python train.py --model="autoregressive pixel model" --dataset="small charts drawn from random numbers" --train_examples=203450 --mlp_ratio=4 --head_dim=32 --bias="none" --inner_norm=false --positions="rope" --tie_embeddings=false --init="torch_default" --residual_init="none" --beta2=0.999 --batch_size=128 --warmup_steps=3920 --weight_decay=0.1
Rows from block 2 of a small autoregressive pixel model, named by matrix and row number. Rows with one number belong to one neuron. Each number is 128 + 24 x the weight over its row's rms, rounded and kept within 0 to 255. All counts start at 0.
After each neuron's rows are labels from the 100 images, of 14976, where the neuron reaches its highest value: "strongest on" is what is common among them. Only what is clearly more common there than usual is listed. The data: small charts drawn from random numbers. In brackets: how many of the 100, against the usual share in percent.
# fc1: MLP up (model.blocks.2.mlp.fc1.weight, 768x192), inputs 96-191
# fc2: MLP down (model.blocks.2.mlp.fc2.weight, 192x768, transposed), outputs 96-191

fc1.320 [123  96 107 137 131  81 139 110 163 127  98 110 143 118 130 128 141 173 122 180 207 113 136 133 139 119 123 100 154 123 147 117 147 136 100 149 139 114 138  92 150 112 125  86 147 116 137 160 103  93 164  91 145 118 131 127 150 143 121 143 161 164 131 135  90  82 147  96 104 143 154 176 126 115  77 130 159 127 127 138 103 132 153 141 129 121  93 129 104 134 165 127 158 149 148 146]
fc2.320 [162 167 108 113 112 150 126 165  86 143 114 137 136 126 114 118  90 119 145  97  99 152  93 115  97 143 145 138 109 112 114 111 129 157 154 121 156 143 124 158 123 131 153 163  95 159 124 116 152 128 129 137  92 142 115  79 102 126 133 115 105 135  98 106 171 173 100 148 136 102  84  86 144 134 171 115  86 122 141 130 158 132 154  88 126 145 134 118 103 133 111 149  92 129  87 100]
strongest on: grid lines (97 vs 38.9)

fc1.76 [122 114  91 148 130  92 135 127 131 136 117 142 184 156 107 154  68 163 159 147 139 119 112  84 125 139 122 160 153 161 169 161 142 113 114 112 156 111 169 149 138 155 105 100 111 138 126 137 125 108 164 124 125 113 151 119  99 139 132 110 143 183  98 147 159 130 137 145 148 124 125 130 131 101 117 141 129 128 133  96 113 159 167 114 131 174 139 167  80 147  98 191 108 122 136 140]
fc2.76 [120 135 128  97 140 121  93  75 112 169 129 107 125 133  81 108 193 140 119 156 155 145 110 185 130 124 161 101 137 132  97 130 118 108 119 173  83  94  92 125  99 132 155  90 118 145 116 125  89 161 152 128  94 151 151 121 148 113 120 148 160  96 127 154  89 164 119  85 137 114 130 132 129 143 174 124 113  92 103 145 139  90  94 112 115 121 102 118 149 120 119 109 160 128 113  86]
strongest on: step chart (30 vs 7.4)

fc1.50 [120  89 129 116 111 118 141 139 104 114 155 121 110 114  92 129 136 147 128 125 136 116 129 135 115 127  86 108 117 122 126 145 139 135  68 153 166 145 129 144 158 143  95 148 124 122 125 155 126 140 172 133 174  89 100 129 116  86 125 146 159 123 117 143 124 104 111 130 142 117 135 169 109  80 117 186 125 134 141 157 148 147 118 175 158 100  98 120 128 113 130  92  92  81 146 123]
fc2.50 [137 147 131 122 153 111 123 115 139 124 107 132 117 144 141 148 145 161 140 163 115 132  98 102 167  98 148 159 137  79 158  99 163 132 163 188 127 128 134  97 148 138 162  85 139  90 103 136 160  99 108 148  90 178 113  92 125 125 154 129  99 158 117 161 138 164 128 150 120 159 128 112 155 165 144  99 131 153 108 108 134 105 112 119 112 146 131 111 117 131 117 158 107 164 114 130]
strongest on: area chart (38 vs 7.3); rising (36 vs 13.1)

fc1.642 [133 117 152 151 103 148 154 117 136 127 126 153 128 122 146 169 199 158  98 148 127 114 126 111 109 108 161 108  84 122 117  78 164 136 125 126 104 159 138 120 106 105 167 147  94 155 109 104 112 148 124 145 126 122 156  84 130 155 116 112 108 153 112 128 142  85 104  98  76 124 106 106  81 135 137 128 147 100 100 121 121 132 143 144 132 104 115 137 100 180 145 115 110 133 155 137]
fc2.642 [165 152 179 120 151 120 108  94 125 132 169 137 143 120 132 135  89 106 168 127 139 157 133 164 123 153 160 146  92 131 141 128 151 116 120 127 179  86  93 170 171 163 137 136 165 131 122 145 117  72  96 104 117 104 131 166 125 142 127 139 116 120 163 145 116 148 137 123 149 140 112 105 131 138 108 115  91 112 144 186 107 125 120 122 163 105 153 118 107 114 139 106 138 120  95 167]
strongest on: rising (31 vs 13.1); histogram (28 vs 7.1)

fc1.571 [104 109 137 163  57 144 150 117  86 142 116 132 136 108 122 126 142 139 135 127 162 152 126  87 138 138 139 141 141  76 123  89  97 154  91 128 161 150 129  92 114  89 139 105 145 126 135 172 154 154 132 149 111 118 122 109 161 126 133 151 139 168 122  91 161 148 118  89 107 104  97 139  97 116 120 124 137 106 119 124 141 129 168  95 149 135 131 120 163 204 127 161 181 113 124 104]
fc2.571 [ 96 130 145 115 150 156 100 109 128 143 106 136 115 125 124 135 134 139 140 128 140 127 131 179 149 151  99 138 167 121 131 126 161 139  86 154 122 157 119 112 109 152 128  84 127 165 146 130 140 101 127 115 133 110 146 131 135 124 106 102 128 127 153 104 145 117  95 112 131 147 129 129 120 112 126  84 111 134 108 135  96  87 145 178 108 135 129 130 132 112 123 127 117 129 140 172]
strongest on: step chart (44 vs 7.4); heat grid (43 vs 7.1)

fc1.453 [185 141 143  98 162 131 153 112 106 151 171 138 114 148  91 148 107 153 126 124 105 170 101 110 108 100 132 154 157 131 132 109 127 138 120 131 147 116 121 134 102 125  93 142 134 104 117 132 148  80 130 150 147  94 139 142 106 114 123 168 193 146 137 126 134  96 114 115 141  93 130 126 121 126 149 127 167 138 147 161 178 126 128 117 117 121  82 156 133  94 135 118 104 123 153 144]
fc2.453 [116 131 115 100 100 119 115 136 141 151 119 161 143 147 139 110 116 126 108 123  93 113 166 141 114 153 107  99 131 138 110  98 162  98 125 134 113 119  97 162 136 155 105 102 132 127 182 125 110 161 155 124 140 135 173 136 113 113 180  73 139 117 121 143  93 120 131 160 112 149 115 123 132 164 106 162 159 161 139 154 114 147 122 148 106 135 110 108  76 176 211  79 143 176 102 100]
strongest on: step chart (47 vs 7.4); dip in the middle (47 vs 12.9); lollipop chart (27 vs 7.1)

fc1.204 [134 117  90 141 158 123 133 102 123 113 121 125 152 133 109 131 142 136  93 174 147 104 136 166 126 153 129 150  86 134 149 116 115 101 119 113 130 166 120 151 132 145 151  98  78 130 132 130 143 134 162 136 113 135  87 140 131 124  87 126 155 136  83  73 115 143  89 125 119 143  92 122 143 155 101 129 124 116 118 140 139 127 148 159  88 131 110 119 131 111 108 137 127 104 168 158]
fc2.204 [146 101 141 102 127 146 130 168 124 142 115 154 127 107 144 103 115 134 118 127 107 110 114 122 150 119 117 144 139 126 135 113 129 140 141  91 173 100 101 145 131 129 125 106  82 184 104 116 137 106 130 140 126 134 181 120 110 136 122 115 143 179 162 170 134 152 143 180 124 153 122 105 142 109 181  92  87 162 143 105 141 135 112 141 165 118 122 151 108 122 100 118 112 116  95 124]
strongest on: rising (55 vs 13.1); stacked bars (37 vs 7.3); bar chart (32 vs 6.9)

fc1.129 [175 164 167 110 138 109 172 154 125 120 166 163 135 115 100  99 126 119  78 185 157 130 119  81 160 119  68 158  85 140 130 127 141 173 131  97 107 140 101 116 134 139 122 133 118 117 136 121 142  78 114 143 127 150 157 133 115 117 125  89 152 100 139 149 129 110 134 143 140 131  81 122 137 122 148 173 110 159 157 141 191 143 120 128 153 130 105 129 139  89 150 125 112 142 109 144]
fc2.129 [109 135 111  69 132 128 146 140 147 145 113  93 163  92 124 152 158 154 178 131 111 118 115 131 163 142 126 104  87 140 128 166 114 137 165 100 124 167 100  83 157 111 164 115 145 152 152 159 104  84 132 133  83 133  95 110 131 126 119 179 122 153  96 121 142 141 130 123 119 102 132 165 149 122 114  48 127 112  78 165 109 152 143 108 156 143 147 143 160 133 127 156 137 131 100 133]
strongest on: grid lines (80 vs 38.9)

fc1.109 [116 119 128  93 190 173 149 128 123 154 131 181 128 127 113 119  97 112 121 129 102 115 106  79 114 123 129 117 148 118 117 130  94 169 115  82 142  91 119  86 140 134 161 139 123  68 115 128 118 137 125 146 146 115 135 120 169 125 128 123 145 128 157  85  99 182 139 132 125 133 137 106 130 114 156 133  84 114 174 130 134  97 148 104 163 110 103 126  90  95  98 117 113 139 169  80]
fc2.109 [138 161 158 150 122 127  83 108 128 149 142 120 153 101 166 143 121 126 125 125 139 147 162 135 145 100 111 144 136  99 118 150 100 149  96 145 133 126 116 125 104 106 128  83 166 121 104 118 106 143 145 116 135 130 145 136 125 131 144 137 145 167  96  85 121  56 130 104 135 133 108 141 119 132 160 127 185 116 103 155 113 159  91 150 119 118 170 127 135 143 127 133 152 145 101 126]
strongest on: area chart (27 vs 7.3); heat grid (26 vs 7.1)

fc1.91 [165 126 157 112 120 131 121 127 108 161 123 110 145 128 138 154 159 128 120 162 118 130 151 158 113 121 139 101 115 143 145 154 169 103 111  64 116 122 125 155  74  85 101 129 129 155 137 150 140 107 153 137 119  79  84 109 118 115 117 139 133 160 118 108 139 111 150 128 128 124 171  81 131 115 125 138 118  93 117 172 143 137 132 148 166 154 108 144  87 110 129 124 123 159 135 145]
fc2.91 [ 96 122 100 162 130 133 145 168 158 137 148  82 151  94 105 123 151 111  85 143 168 129 148 123 102 125 153  99 148  95 162 131 113 143 177 150 130 131 126 102 195 149 114 113 143 135 159 105 132 125 115 114 132 148 152 120 164 157  87 113 144 133 137 199  78 140  88 135 128  95  92 141 105 126 161 129 147 109 100 123 133 124 174 171 116 145 123 144 161 123 116 106 127 129 122 127]
strongest on: bar chart (33 vs 6.9)

fc1.704 [185 156 104 126 109 100 118 125  93 169 129 130 142 123 132 123 163 143  95 199 154 126 146 139 146 144 150 114 150 136 149 115 129 115 111 127  91 106 143 115  96 107 125 180 107 132 160 133 100 123 133 147  88 179  90 136 115 135 121 171 138 140 106 106 148 119  93 130 158 120 112 150 122 108 149 149 117 149  95 144  94 161 131 123 119 131 149 140 123 132 113 148 136 100 105 138]
fc2.704 [124 101 131 168 109 147 137 131 139 144  99 116 138 155 123 112  86 160 126  93 140 109 135  87 119  93 158 146 111 107 100 182 104 142 128  96 130 110 119 155 139 142 101 124 160 138 127 113 145 117 104  97 170 111 169 110 120 114 127 123 144  77 122 134 108 135 139  99  82 125 125 103  91  52 110 113 142 112 133 162 176 110 130 160 139 131 101 113 146 118 101 132 190 129 160 142]
strongest on: falling (50 vs 12.6); peak in the middle (36 vs 13)

fc1.397 [182 140 176 147  77  80 134 125  90 146 158 121 133 119 104 148 111  93 104 159 147  95 116 131 144 114 142 138 158  84 148 109 144 142 123 125 137 126 105 101 129 114 113  95 112 140  97 143 155  57 141 173 125 119 139 122 107 110 133 153 142 171 137 105 143 105 133 194 134 147 118 135 130 115 139 129 152 106 108 125 123  74 134 146 122 120 126  94 128 126 173 162  85 171 146 119]
fc2.397 [149 143 160 140 116 166  97 125 116 110 139 116 125 146 138  91 103 145 148 135  87  98 129 113 149 122 103 127  93 159 142 172 131  91 172 148 115 121 127 136 154 114 123 144 127  92 143 137 138 146 146 126 172 130  71 131 137 109 111 155 138 156 114 156 145 119 148 106 157 144 174 109 145 154 159 105 137 156 179 133  97 131 103 180 141  61 116 133 122 115 143 118 146 150 100  99]
strongest on: bar chart (37 vs 6.9); falling (34 vs 12.6); stacked bars (32 vs 7.3)

fc1.28 [140 103 181  87 157 157 157 136 143 100 114 146 124 103 132  98 150 116 129 177 149 130 157 140 114 129 156 141 157 124 128 135  94 134  88 133 166 151 133 130 136 110  71 151 144 128 127 126 172 129  96 125 140  98  78 141 140 119 142 102 146 153 130 135  97  69 125 151 135 138 132 132 146 116 123 155 157 133 138 136 158 122 159 120 143 151 151 124 143 124 151 187 131 129 185 106]
fc2.28 [137 137  77 156 128  95 109 129 132 150 106 111 145 142 117 133 114 165 139 135  81 145 101 161 149 148  95 146 128 152 102 133 116 169 169 137 134  78 113 123  99 153 135 136  87 140 155  79 118 133 129 139  72 136 149 118 127 132 139 162 122 115 163  89 131 182 139 109 167  72  73 102 111 145 161 114 115  92  76 166 119 149  99 155 141 134  94 144  83 130 161 110 144 136 117 164]
strongest on: one colour (81 vs 53.7); radar chart (73 vs 7.3)

fc1.456 [110 126 145 155  73  98 123 121 129 124 108 129 141 147 101 159 150 132 141 136 128 152 139 104 132  76 139 146 123 135  97 148 152 154 119  79 103 100 129 105 109 142 128 141 122  97 113 153 156 132 122 115 108 152 158 139 118 118 110 138 145 180 126  92 116 149 139 121 158 108  75 142 109 109 136 172 151 123  95 113 136 105 137 151 141 171 136 138 112 142 162 105  97  66 151 155]
fc2.456 [ 84 132 141 111 157 130 147  80  86  92 108 111 126 139  99 111  90 148  96 141 131 149 105  93  95 126 118 143 162 111 119 116  93 120 156 106 128 174 132 151 117 167 134 132 133 172 131 163  99 126 132 101 131 125 115 131 129 158 126 135 138 140 144 149 119 137  85 124 132 176 132 116 116 130 180 143 117 121 160 114 117 119 147 153  90 120 120 153 135 109 142  96 123 128  84  89]
strongest on: rising (32 vs 13.1); line chart (31 vs 7.1)

fc1.205 [115  46 155 115 118 129 109 126 131 146 119 160 116 123 132 120 124 119  96 174 159 124 157 135 152 128 152 115 134 114 136 116 130  88  57 130 176 108 101 120 146 106 121 134 113 133  83 154  91 105 102 152 109 157 140 121 149  95 103  94 138 108 120  89 123 103 156 159 124 137 135 112 120 122 132 141 160 150 124  81 110 136 152 171  68 126 141 137 112 118 157 117 147 123 100  92]
fc2.205 [161 206  93 113 124 140 114 131 122 115 143  82 125 116 124 112  90 109 140 128  75 111 117  94 122 115 115 148 141 147 155 138 152 160 166 128 108 139 116 147 145 150 101 102  82 147 133 112 146 117 120 126 123 101 151 139 117 125 156 159 109 192 164 162 138 166 106 115 141 103  93 145 134 114 125  84 119 128 130 139 143 159 120 102 142  92 105 112 126 149 127 128  83 144 115 147]
strongest on: bar chart (27 vs 6.9); stacked bars (25 vs 7.3)

fc1.211 [155 127 133 136 120 137 150 117 113 143 152 163 125 109 128 153  97 194 130 171 113 122 113 158 122 111 127 164 173 100 167  86 134 140 115 126 143 134 132 118  94 168 127 161 117 161 140 133 140 108 115  96 118 147 124 125 165 138 146 139 175 128  91 130 128 160 155 139 125 138 112 100 118 171 181 150  74 176  91 159 123 145 138 121 130 129 103 121 121 151 165 112 141 156  93 119]
fc2.211 [ 84 127 151 146 133 150 116 130 151 141  66  87 132  86 194 133 113 107  91 108 135 150 100  80 174 147  67 104 117 122 129 118 112 144 159  76 148  94 126 113 142 113 102 106  94 115 145  89 120 127 154 127 151 125 162 125 162 141 102 149 138 158 133 149 118  75 116  80  95 125 178 158 146 110 153 118 109 146 143 132 169 163 117 138 109 142 131 152 108 128 120 124 182 121 153 151]
strongest on: falling (50 vs 12.6); stacked bars (47 vs 7.3); bar chart (39 vs 6.9)

fc1.139 [127 126 143 170 137 179 144 138 124 152 144 113 151 108 115 104 164 140  93 151  90 162 144 117 143 124  88 123 106 106 118  90 116 122 113  93 169 112 133 120 130 104 161  93  85 108 140 158 155 119 155 167 153 131 107 137 104 122 145 155 170 131 108 125 130 133  93  82  98  87 118 140 109  79 153 133 139 115 130 150 171 136 175 122 111 132  98 134 133 171 134 163 149 115 150  77]
fc2.139 [107 132 111 133 114 114 132 127 139 120 106 134 132 186 149 131 148  88 117  99 123 113  60 114 104 145 120 102 121 102 126 113 141 124 138 153 121 190 164  85 168 133 158 135 124 131 124 167 130 166  90 155 111 181  82  84 122 129 110 156  98 127 101 140 139 111 101 134 118 104 125 129 124 148 129 161 157 122 112  61 118 139 148 133 119 134 157 140 129 124 139 113 143 118 174 147]
strongest on: step chart (100 vs 7.4); one colour (100 vs 53.7); falling (41 vs 12.6); trend: dip in the middle (39 vs 12.9)

fc1.749 [148 149 114 110 157 130 153 133 117 148 158 127 141  96 135  97 140 147 158 131 128 147 159  58 126 141 153 113 102 119 132 154 109 110  88 115  78 121 108  99 116 102 133 160 109  93 101 149 169 125  78 175 139 123 108 129  81 145 129 178 144 121 158 141 129  86  94 121  97 158 105 131 126  88 126 140 179 130 115 106 132 166 111 114 113 151  77 108 147 151  94 144 131 127 117 139]
fc2.749 [141 126 119 157 104 153 133 121 156 118  64 157 134 143  99 163 104 128 115 138 119 113 125 141 126 136 131 152  94  95 136  98 106 100 172  91 161 108  98 190 121  90 116 130 113 156 150 174 155  94 124 126 109 144 148 115 153 110 174  99 105 180 151 164 120 143 152 139 106 115 129  97 142 155 135  76 101  99 140 167 119 119  98 125 147 126 157 115 129 143 161 107 143 141 137 114]
strongest on: grid lines (64 vs 38.9); lollipop chart (30 vs 7.1)

fc1.648 [138 144 118 100 145  94 203 111  86 120 156 143 109 136 123 127 105  76 108 113 139 167 101 101 140 108 130 154 118 122 110  84 137 176  96 124 142  91 106 152 108 107 112 112 104 155 143  93 163 104 105 108 140 107 149  95 161  82 136 132 132 150 141 122 136 128 152 128 130 144  84 150 122 132 153 164 148 146 126 145 147 120 139 133 118 114 127 173 117 131 141 118 135 142 117 132]
fc2.648 [168 131 163 130  99 117  84 146 131 147 154 181 128 133 119 140 121 130 113 124 108  86  66 126 140  98 106 121 116 138 188 161  91  97 134 110  96 152 145 120 114 123 123  97 129  94 133 124 123  81 133 103 149 147 141 146 127 128 136 113  96 145 124 100 130 175 135 138 107  78 124 132 120 136 120 163  80 107 132  57 170 119 113 132 149 136 125 136 107 107  90  99 124 119 134 177]
strongest on: bar chart (55 vs 6.9); lollipop chart (26 vs 7.1)

fc1.214 [134 118 142 165  87 156 127 142  99 113 140 108 117 124 141 115 132 117  75 118  93 111 148  96  82  89 106 110 134 161 108 107 137 129  73 104 109 167 175 118 152 125 106 101 165  97 114 117 125 143 151 113 175 102 112 120 133  88  98 122 154 135 146 100  92 110  96 116 114 145 120 125 108 101 113 179 137 103 145 141 128 157 140 143 150 141  81 147 154 129 119 150 162  78 145 147]
fc2.214 [ 96 102 108 152 171 146 159 134  84 115 142 100 139 123 105 164 115 193 154 147 154  96 111 132 136 111 106 130 144  94 162 136 165 135 131 139 150  85 134 135  93 106 134 119 107 152 125 184 112 130 158 138 167 145 159  98 140 104 170 112 166 165 150 171  84 145 119 111 106  81 105 126 137 140 132 103 140 165 133 101 148 130 135 129 108 158 144 131 136 113 114  87 114 146 130 122]
strongest on: one colour (81 vs 53.7); rising (64 vs 13.1); lollipop chart (60 vs 7.1); items: eight (36 vs 12.9)

fc1.539 [134 115 129 106 149 110 173 110  89 148 181 127 136 160 116 120  89 147 122 130 137 146 124 152 164 168 108 186 147  76 133 131 146 151 112 147 195 101 123 112 119 156 161 152 114 154 135 153 156 111 138 119 121 130 137 129 126  88 143 149 140 132 135 103 109 155 110 121 137  99 110 101 126 103 146 153 135 169 141 168 130 142 140 144 125 107 121 137  82 147 132 122 140 129 127 164]
fc2.539 [137 118 179 100 132 159  91 147 139  88 152 111 129  90 122 181 157 139 131 133 153 138 151 128 132  95 178 175  94 117 175 122 146 111 133  79 134 112 123 125 100 140 122  90 151 122 109 134 128 113 160 110  91 129 134 203 143 113 142 148  79 136 143 111 117 153 167 128 118 109  88 132 145 162  87 130 110 114 153  78 112 121 136  93 157 113 137 124 139 121  95 162 121 127 155 142]
strongest on: step chart (33 vs 7.4)

fc1.419 [165 119 160 130 143 185 175  50 116 123 138 124 133 120 128 132 140 171 158 155 156 134 108 123 122 100 149 107 151 184 122 123 144 130 125  97 128 114 116 142 112 120 102 102 166 132 132 147 125 116 139 118 139 114 117 129 131 127 103 178 118  62 106 109 112 172  99 151 113 113 137  87 149 134 126 135 128 159 152  89 154 131 162 120 143 134 115 141 104 114  82 171 125 149 130 127]
fc2.419 [164 173 117 140 106 157 182 111 102 143 109 123 131  60 139 131 111 171 151 127 148 127 133 144 151  81 105 111 150 139 100 183 159 125 170  99 142 111 132 146 120 161 122 134 128 131 153 113 117 124 147  89 105 109 144 130 159 143 143 114 117 129 141 154  88  96 134 102 109 119 148 116 114  97  94  76 116  94 152  63 132 142 157 121 120 115 165 209 126 112 159 151 136  58 118 134]
strongest on: falling (73 vs 12.6); lollipop chart (45 vs 7.1); step chart (28 vs 7.4)

fc1.31 [127 143 114 144  94 115 141 145 150 155 145 195 116 140 141 126 105 122 163 119  90 148 111 113 134  97 117 114 125 141 120 100 124 129  90  99 119 193 124 120 107 151 117 163 133 119 166  89 126 130 114 154 111 118 140 119 139 108 124 115 140 132 107 139 111 157 115  89  98  97 140 103  96 143 165 143 132 127 126  98 106 159 143 151 166 123  86 143 178 167 119 146 180  68 156 112]
fc2.31 [113 110 100 151 113 131 136 137 119 108  92 118 144 141 123 107 139 142  86 136 100 123 143 126 162 161 118 133 128  98 115 104  90 167 152 186 187 121 144 171 125  97  80 109 131 127 139 117 124 125 123  94 176 155 112 113 151 146 126 149 144  90 112 142 144 129 166 114 143 155 127  92 146 142  92 126 148 114 155 135 132 123 117 118 140 116 146 143  94 134 125 115 137 156 140 116]
strongest on: step chart (33 vs 7.4)

fc1.454 [126 130 137 171  96 158 110 131 120 100 161 150 169 100 121 124 127 141 117 131  93  93 128 115 124 123 142 150  95 122 124  90 146 101 115  81 153 150 116 150 156 159 108 101 131 116 155 146 158 108 160 153 151 127 113 160  63 115 150 134 155 135  83 111 142 143 112 139 110 125 106 128  91  83 124 137  98 109 140  95 110 150 159 198 139 130 123 175 132 144 109 152 126 118 158 119]
fc2.454 [105  91 116 113 115 121  88 167 136 131 113 119 144 138 134 118 117 126 115 126 152 190 171 111 112 146  99 112 146 141 136 135 152 153 101 140 141 165 175 160 193 128 108 117 115 124 175  94 142 162 123 194 103 124 148 152 124 121 133 143 145 176 146 114 138 117  90 164 175 138 168 116 132 121 193 113 209 143 133 149  97 124 129 111 104 129 134 109 126 148 119 130 109 138 118 147]
strongest on: one colour (100 vs 53.7); step chart (99 vs 7.4); dip in the middle (31 vs 12.9)

fc1.566 [151 146 103 130 114 147 156 124  90 147 119 141 160 153 100 149 108 112 147 174 164 100 132 140 104 117 173 123 121 112 138 126 178 130 126 140  85 105 140 160  77 150 132 139  96 126 135 116 142 143 101 107 145 113 138 112 136 115  96 115 117 125  95 119 126  85  98  94 143 132  65 133 112 179 158 148 120 109 136 151 101 109 115 136 149 135  94 151 112 150 103 146 133 128 129 152]
fc2.566 [148 159 123 116 105 120 135 177  97 121 168  84 117 134 159  99 114 117 139 124 107 139 134 136 150 131 124 135 126 133 140 119 125 132 158 115 118 138 134 116 150 133 130 171 136 143 150 148 143 131 123 158 119 125 126 107 153 159 144 152 159 112 101 128 138 155 130 143 206  97 137 133 134 101 166 178 110  91 118 140 144 133  84  60 165 138  92 146 128 124 129  97  90 130 159 176]
strongest on: falling (40 vs 12.6); histogram (29 vs 7.1)

fc1.678 [132  97 103 140 144 135 145 112 119 176 113  89 173 122 148 153 130 130 124 120 160 142 156 141 132 115 173 157 136  79 143 102  99 129 115 112 142 111 140 158 123 184 101 125  96 149 126  96 141 144 139 143 111  42 108 142 182 137 127 132 137 145 115 168 133  99 170 129 128  94 118 115 103 168 170 141 152 117 142  98 128  92 129 137 141 125  71 163 115 123 135 145 124 138 141 175]
fc2.678 [123 145 128 170 123 100 130 108 119 112 151 143 158  94  94 170 145 142 141 101 131 103 190  83 146 113 118 123 153 117 160 102 127  98 160 135  90 175  77 141 123 141 110 122 177 106  76 151 157 164 136 127 130 182 169 157 130 108 160 124 143 135 118 136 141 123 153 149 142 127 125 148 142 165 118  92 126 129 173 139 140 125  93 133 116 120 127 149 109 182 116 153 128 131 139  99]
strongest on: falling (30 vs 12.6); dip in the middle (30 vs 12.9); lollipop chart (25 vs 7.1)

fc1.418 [155 138  84 130 124 123 116 116 122 145 126 134 163 126 113 117 129 158 127 173  94 124 135  83 160 107 127 121 122 118 127 132 122 134 140 147 154 142 111 126 143 146 134 127  74 138 134 125 114 144 108 140 123 125 131 142 161 153 117 154 129 120 118 129 118 187 143 139 108 156  91  76  91 155  91 127 128 137 125 119 115 105 156 115 146 144  87 142 144 140 158 145 106 183 138 122]
fc2.418 [167 120 158 137 117 109 141 150 107 119 146 172 120  90 111 148 112 129 136 111 164  88 114 165 137 115 101 142 110 145 120 140 154 126 118 141 119 126 148 129  91 116 114 162 119 118  92  93 151 153 134  99 160  93 121 134 130 145  79  90 122  79 132 127 114  90 131 167 156 147 188 168 118 112  97  85 132 161 167 102 122 114 156  94  92 129 116 120 128  97 114 133 110 100 132 112]
strongest on: falling (32 vs 12.6); line chart (30 vs 7.1)

fc1.153 [143 129 137 122 133 147 132  89 136 125 112 140 175  91 130 151  92 165 136 127 116 146 134 114 142  91 148 151 133  91 138 126 105  88 123 141 152 102 135 165 153 144 113 137 129 109 126 122 106 140 137  74 110 141 119 160 135 137  99  91 127  77 124 147 133 156  95 140 154 141  83 128 129 112 130 135 117 139 120 115  62 143 172 148  95 134 152 135 120 124  90 153 119 146 125 132]
fc2.153 [137 118 104 142 100 112 134 138 160 127 136  95 139 104 117 129 168 104 144 158 161 134 139 117 104 131 144 105 105 120  97 136  87 149 103 166 153 133 165 136 135  81 114  84 150 127 105 127 165 119  97 149 120 142 115 124 124 134 144 165 161 138 123 145 102 109 157 141  64 190 175 137  95 151 159 145 160 122 134 125 172 136 104 134 153 130 125 161 179 169 141 120 143 150 139 114]
strongest on: lollipop chart (61 vs 7.1); dip in the middle (45 vs 12.9); falling (35 vs 12.6)

fc1.669 [122 160 177 112 136 120 153  75 109 161 161 108 168 137 109 124 136 166 118 140 143 146 172 129 146 134 163  94 118 166 129 113 115 112 118 127 160 153 175 139 111 139 180 118 118 193 150  70 158 120 150 127 106 114 136 126 155 120 106 116 122 120 105 143 125 153 137 152 143 109 123  89 115 149 172 148 174 140 126 130  99  88 155 162 119 134 124 146  85 146 157 142 146 138 163 146]
fc2.669 [194 111 116 119 122 144 134 156 153 125 106 173 126 148 148 112 123 127 126 143  74 145  89 109 119 115  82 152 173 124 118 114 128 125 116 119  84 143 166 163 162 104 119 102 113  91 164 153 138 108 123 168 120 132 145 126 153 129 161 152 155 112 138 108  85 153 121 107 181 134 122 122 124 179 136 103 101 155  86 141 157 131 110 107 142 110 171 144 122  91 138 141 101 111 117 178]
strongest on: grid lines (70 vs 38.9)

fc1.747 [165 126 110 130  91 123 191  87  94 142 177 139 151 122 147 124 143 142  83 171  82  86 124 113 116 106 118 135 100 105 111 122 119 116 110 123 121  87 143 123  95 121 118 161 108 117 142 105 129 129 154 149 137  59 108  87 117 146 150 185 138 140 131 131 123 143 103 130 126 139 121 123 137 123 164 130 107 166 100 169 111 146 105 115 158 122 154 134 116 150 121 137 151 152 105 109]
fc2.747 [ 82  99 109 140 130 135  82 130 167 137  97 145 138 116 124 150 175 101 183 125 177 137 143 108 162 145 167 152 161 137 146 138 136 143 122 123 160 164 109 101 183  96 122 135 130 157  84 139 150 104  96 111 118 159 125 139 106 131 118  99 121  64  98 104 104 115 111 113 132 144 113 112 130 136 121 136 137 105 161 112 141 130 152 152 104 124 149 139 133 141 117 117 101  77 151 127]
strongest on: lollipop chart (48 vs 7.1); dip in the middle (40 vs 12.9)

fc1.715 [145 116 122 146 146 151  86 107 147 122 135 129 137 158  85 139 137 126 139 152 150 109 158 150 121 131 189 206 101 139  85 134 112 153 106 139 162 171 109 144 133 137 151 132  88 114 128 121 163 112 131 127 127 151 117 108  88 136  98 133 139  86 113 146 117 115 137 104 131 150 110 136 141 125 106 136 140 128 137  98 133 103 182 156 101 104 114 140 130 107  86 134 120 127 137 162]
fc2.715 [159 107 124 108  76 144 140 126  88 132 125 155 111  74 123 120 160 117 143 134  98 183 122 125 118 138 168 122 141 158 143 134 139 156 124 114 153 112 148 172 117  81 107 103 148 179  75 147 139 163 101  80  98  75 142 151 161 135 147 131 126 151 144 133 132 134 175 116 134 100 136 128 132 104 117 119 151 109 138  99 129 135 126 130 134 128 144  89  90 165 172 128  76 112 111 113]
strongest on: one colour (91 vs 53.7); rising (62 vs 13.1); step chart (48 vs 7.4)

fc1.104 [140 135 120 143 120 160 101 120 131 149 102 140 124 148 128 126 141 122 144 115 133 147 161 189 126 120 121 122 129 124 141  63 114 168 129 119  97 146 132 128 115 109 129 118  97 101 128 122 126 127 100 107 113 144 120 101 152 102  99 136 115 133 115 120 113 117 115  53 108  84 139 104 148 153 136 139 116 118 142 117 175 122 138 106 124 131 145 124 154 139 158 105 150  99 123 152]
fc2.104 [143 144  99 156 122  80 107 105  77 104 157 128 138 121 126 122 146 118 136 132 121 196 142  99 108 135 145  90 124 108 130 140 126 128 126 113  99  75 135 180 164 106 167  88 146 160 167 130 109 180 162 143 114 163 109 186 154 110 126 118 160 144 133 154 145 134 155 147  90 190 129 158 115 117 153 105 134 163 134 119  61 118 146 161 128  92 100 114 159 126 113 131 148 120 106 133]
strongest on: one colour (100 vs 53.7); step chart (87 vs 7.4); falling (45 vs 12.6)